Weights of a small multi-label image tagger: arch resnet_bottleneck.
Rows from block 2 of a small multi-label image tagger, named by matrix and row number. Rows with one number belong to one channel. Each number is 500 + 50 x the weight over its row's rms, rounded and kept within 0 to 999. All counts start at 0. Numbers have three digits each.
Before each channel's rows are labels from the 100 images, of 14976, where the channel reaches its highest value: "place" is the part of the image that holds the peak. Only what is clearly more common there than usual is listed. The data: simulated telescope pictures of galaxies.
# convs1: 3x3 conv (model.blocks.2.convs.1.weight, 64x64x3x3, each kernel summed), inputs 0-63
# convs2: expand pointwise conv (model.blocks.2.convs.2.weight, 256x64x1x1, transposed), outputs 0-127

place: bottom left
convs1.21:531630498525515523472509510613490484618513488516545544442478528623560529604518457520528591533472433568574505474483494531514565583537485513619508478568476498465510520481466496486544485541505555
convs2.21:450502477502488544522571534475547541496474615481461559407538542565453463482466552550500522339534504401508456416478522532510467566553468526536510484563549506382559513469492566401441491488481572562500538623530500557571473414571478506585582465449470446480577542483504392530440433500419524584529483525556424551430449489513489422483447538508522510500506500478491476512509537345495501402423

place: bottom left
convs1.47:532558533538530574523515555589539570534598546530639504562485566471586551548537517600542499486530516542531558521532532516560544548511529523548559544521522523552608538543490586561538513529510491
convs2.47:436618506451452548446560520433542473450369487490488573563538539467491620452496509493482426499445516469518465454466482512489417536443414563461482416452555531547459526469559485502422461493588448345462501488496426487501484531523524473494520430474512427589479461535490497508405439456489511524498458603504470430445445490486552521458527339512582488414530462481489413502553463518642474476488

place: bottom left; bottom right
convs1.0:532619498543522452498530469499469527484486507435391538456476479612636496509494485459527643460470483550430465526486483521607563578553522483559496476452548495483462557489531453523512495497457561
convs2.0:512478473363513566504463606485650454474532607399487548542403509509448537477447403489484607524486498462512524503523538542561489500484515374540536471483507609482380402417562480494493510543398473460516485522465493506586465463465543392516545474422491521471466527535465471489475510559519536453469505547595527475556468509542490504634488547525452465502444507414555481526522490461482537468485

place: top right
convs1.49:472438481501484546545477455420462514487599554530512475490498432462536540468616554512470499534407582499552495479459543458495552499631459478489530399514577474442504519488473612507587446473437482
convs2.49:418627461537456559490546522534481470485558481549537498540597506453424468539452575507382534582536525369489562577495490513390488489528558552555511499618507538491499515513551484527529441510516518447519496543455445500471481500480567540612518510516489541476476506552535504473491553471456574489494496503438411478518472520552479462504445524545517421491574459618444484525506536447529497467573

place: bottom left; centre
convs1.57:496574527421429473507477508579538531575525499549445559453524435618633414495511455477435585433490532554517505508459488507549523499546398498600489569546532466528423532498482504524463466512488516
convs2.57:512454471448445499477475447442472517441573505509431465489504572562516519607420542546512481515635517449544495491531478493601487518478475562540537458462521430482491513477533531464463463480509460468419479466510547488459533611567514450439507458614530436533400421559510508383465551563584471536543465471546454452496445485506560474568425540494554454500578514504502526534412405413520496450390

place: bottom left
convs1.14:516586491489466516503544477631498456553556501595516486534495424629559559570543493495506579505488527550618491480455509460570584599541483469558548527579533501525533533497526510527473478477442528
convs2.14:524489499436520518478486467466523500511478502390454479469497489399509571484457526537441468498437508552349471528411451523458416484450450437492454494538525467473361459459569489472392413411570561512494505442542440517548500455561498511511464519540499505487495529474405406469584444471475545536396424439495467445474449393468464563459463574463536525480512479456425511426413492496435489492561

place: centre
convs1.36:473570493520467489550510514570474531616511460521491540524464469569612509609534517542474549462455549604443454470513537490500577573456516438603525573494586512559502437531446507507479563490574480
convs2.36:458506456472497563470569454475571443498556513547500525474529514490450574525510531609555620466501510556452370509537489496459504424466490399513518440512538550463479529546537351468516444513419496502405528414506522449529459432600497514439482448427477545485496512474443513475437617522520533500470455579539520512488486541446500421523531556503500463482384432584608540503456539459490537538519

place: bottom centre
convs1.40:553500535498519483389529525505540486436439468414489430398517492475500540517496496465581502457487377463481554422450419395497493433475367502520420447477461432467481488506525464465534532541499541
convs2.40:544569483422501495502415502527533451454465465545453448581454460479529559432462563479515536620538501552475517539444418489495443516498513469426528473519495539475459501507481461513549441474613519464497459506545605484490509595566550551467450478578395501603519460468605507422489505463587549599492517538469453540491477566393483520474533500549509475520507453506585537629433464491487554406485

place: bottom left
convs1.6:485567486484479493520485454589514563552528539546523528497471529577501563499536538565502561485570523537486536556546543528560614549473587480569577587529499526555644509572515595543453515487538530
convs2.6:503489420495478536482555490422482502383447525574504596554551415535486482444401464477554455545494501583540521496534484473400462409510519480520471409472426539514520450518591475489441479507400509492437528554500645401524466443567499514520483511409485520510383466487423467477481420457496436510437481547409453529547466466511445393557615474445479449547481506494540470476420536481519428451469

place: bottom left
convs1.53:464554501460506519532515511613526545540595568540526522520512489559560496533489545553468557513508561582538503512538495464609553556505531438475560577535559558513561555528529564507391494500641480
convs2.53:490473486525489515513531494571515504533515500475550533519486428474496534519502554623383504413464450449425446540433496489458453418524534478464446482514594499526460540476551469550519455490625493469498567457429414545578483443501505510515432612526443490524488635449473475468499486455415476472438451542527460517442508412518407540514585549450462513550462471442464511494523392481436536450471

place: middle left
convs1.44:491515532513524589534479531498407489606567512525550472523520376423438474603520477512525539446396569559469486526470500484553470542550485518433623552446560541507464485420468536532475462494521479
convs2.44:594537474501520535383560441530521516605505570416464448530504479507488505489537556529525604431441476473591474526466495522459416398528523473553425499511575514551554605444471466444609454567424510522559621493553490460464424488445484481548570494419510451506578524536516492495380483516485504430478523554475513450521518499413489499462527524505520398455514489458407396540528478416530502474498

place: centre
convs1.7:571446550583540522446548529502531458460515450437510460445465520540452553380520407486575461513458471495474539438432433555475481456448436558503407484383486430452489566445529482541552509541488524
convs2.7:473509412450516596540485526531512582508487509490439394488517497494523466470516503573588514489497547479444487531463471513548513533516488499497470529575515541397554508495431557546483463493499442540501495551538504483397446463530480496473615570583381580563535502561584466477569445511512456520489555472527457430536422472451460449431446464622514481519492496476518544519506381536580563431511

place: bottom left
convs1.51:512591511533531477510536486547538473629571510555522588512452489554560520587518516513540588490467511553550521499531493517648603600516444512584509573572535501441502530529512514498480484546531500
convs2.51:489600527492479466523454664487484633497552543487488456484586476462518540424455547522469478417494450370481590532538497456528450513516415495581424491406516510475480448514549468575520438483427375520476507620480508468512484424563424500488497481415418531556469597516431559491481443457487422403555504454539495513487481542501449367609509404523578451413531488405465527459536483528418483407524

place: top centre
convs1.24:430430529506495498518555478401447575404466427486344480509484469536436517429557449549491474550441542558420453436539512465498515450544496425510501527532512584509494463480461555464502461520532595
convs2.24:544558492461425447436361460514549466614473455505518544536421467534507489496436579452525514504523531529357555616501487449521507491393527465501620556551556496470463492516535455540448384474475399455462500493445556506468478501598495410442499442504475474511496516528408495572535457468456597443504531524466542475537524540475522545496562523413473415445437475513505379482427512557631457473523

place: middle left
convs1.1:518493478537526534600526442448521524485596520582461514565592457505590491445500576620459489585465572489547458439464485527506514497465400456489471498462553554576515469522515569469427481448558462
convs2.1:455593447502484512471457482464442479510560541552480445543513655488471504532516492443455479531557530464460467467515528644448474421409549390500538489448487508432490341473488546523536493458563542421490510585496511501534518508533498493551413425487573492489463457475492437394513508536496544474484493487442462494467521498550488513556465580472491514484520506551399470472426434555488570493559

place: bottom left; bottom right
convs1.31:561581547499532523544527535619474543515590522568530524544486450563524549541562559539520586554490503518584528478498494434567578525521447502557572513626532569507565530558479581520448513497530513
convs2.31:459498505523471472471405618491486469465471452419548535558512479401509520407498555508453575544413569457358481526490531461440466489536485444482487493468439506544512577565495428494437400512595424475499428440474486593504528509518517524428459567460482449588469472532542507549563488442516537433506459487478493415550379484521538674498473462464522498393494489484483415566600453573467409474482

place: middle left
convs1.9:512484496468570521584458505522474586479552506506567523558445488547543462407540582595529459501432500537524543521476537496477552530495522490512465499567557571524539503531472570493670544481628469
convs2.9:566523576495462529558497461498457509439557425425513498445447444496363474424504562557474420449494460437424526472506456487455543482469453487442487431614537486470453474486424442531539494471614473520476498460517543543504566511507569568539546561465424433557454500528517489413539466577494430531453482512483449496368529484589415488476525549540551608537538441515493458516409445532475563489457

place: centre
convs1.48:525455552466551485562532544507516457426405450416433456456465512435536412462529461485515533434492425439394581506494451491493456430547415573478489559444492408499429539450543501572505481535519494
convs2.48:394487485440599530436561536447471554546512543399573571478496497506495544429501508418490552430517496560502496517384577516585528508443467585455495458489501530569554504489507443546501512650464437500519516518460608408520478516479495467485510493536484417496576523536608501518527449476430456461519522549519470552527460533525588529478514509525484394403482616479470498568384565574435569483560

place: bottom left
convs1.35:530576533502528536546505521543473570621565515534617486524523515557620511596558523471497522549455479570470516534574516438507532608503433482536518442425581556512452516525524551523526565516529514
convs2.35:533567482449515617543503522560617609490468504593482460461542490480494451471535521561556456440511437556508458614437481484499431458467414538521458429449498492431461483425463568394501591494423577456530509552452477515541517388549475427514461385471502556505482469518490519496492503417475533504540463572534471536425467486526355473568485438549498471439570510556497523416515471453488491498437

place: bottom right; top right
convs1.11:503429525529537503511555526404522477495509424487593424366450503504458489462521436517478506509472422440436571532471476503483492421485415533419507449393413445506440535439548502494466415519497500
convs2.11:453497452442613523523486526402522660522574555502499449521539520532459561495467559491540501494566535552529505629497474465584450494510536564520494518496489495444528519478476461454476541521605481510530391553666511454440514497535443519506601412459502471601457442497506489530400426492515447458479463557495527514527415515431470451514553457547531469512444640436478515596533509511486489565541

place: middle left
convs1.15:496497443454507553559484476432532582448577482517479590547528487515503461543425546559449510545462511420407479514572563533423522507426520540500542477426552542625524486579486594480467557511544550
convs2.15:569600557424508496506507491443471420498434461456469532456480505511416479473461522543488512539528471531540504512499436421491438519451603504439471468570485560479526551438507362447476504550544517475491571559541469471454523532513523542428425507452534427490484449501518525496433418415513533500444566529482492533499474450400522558447524563441501550558508458577499483482597418569529515495470

place: bottom left
convs1.25:505628481480483484548523500541464489564537526571555526496571491606508454547457521518483624492507532586547464477474533489594564604491560476576501530502561540477540442541451551488401525476541449
convs2.25:587502434497460599455463533538565536449436441557447537530557523548453530496502525538526496520470444411550423412469471475458391482511494460586519481560580545458482485443522468423457584552468682497433541486501530405545464507541406475433533462476463569425405561515449496519433519459451450521558506531463459502425487508532413448579495393459523500489523503493442459473560511500451379478503

place: bottom left; bottom right
convs1.50:503594489469518530591514500611499431613479497500526536461453483551623460595471469494480609504503448596570509498460473510564487531485525449568503562495499467416502489462443425522479441465520477
convs2.50:571554481460461560467503541431531489536472460429445542528580486424445609498552511505434509563537501443429421582524453538479446502506447463461523455479584604617533491393543468552485519456511464583385518521452539474553491521509474501482503401485540488532547438480467507379474402398467515494545463445447448465469496560433469348490559430476598474495427459473493418598468549356518478481548

place: bottom left
convs1.26:494533511506533509497486490564503579527569581564607613574538488490577552546551548577509496507491602507553515439519576546539566547529493539527520572574557574578527505548495580510529498537505445
convs2.26:445511352431517538468465431469441527470487582499404533454653474430503523461514577547509451472520475426469465454523490465496539498461499475504503369497507502473432444461510543424424494476503463435508520515635396484547442559553467487560489492546464505548424399389497495506453530424501509466526511555457471475480471526524463427633539481547523445456517435458448540512484370552549472560474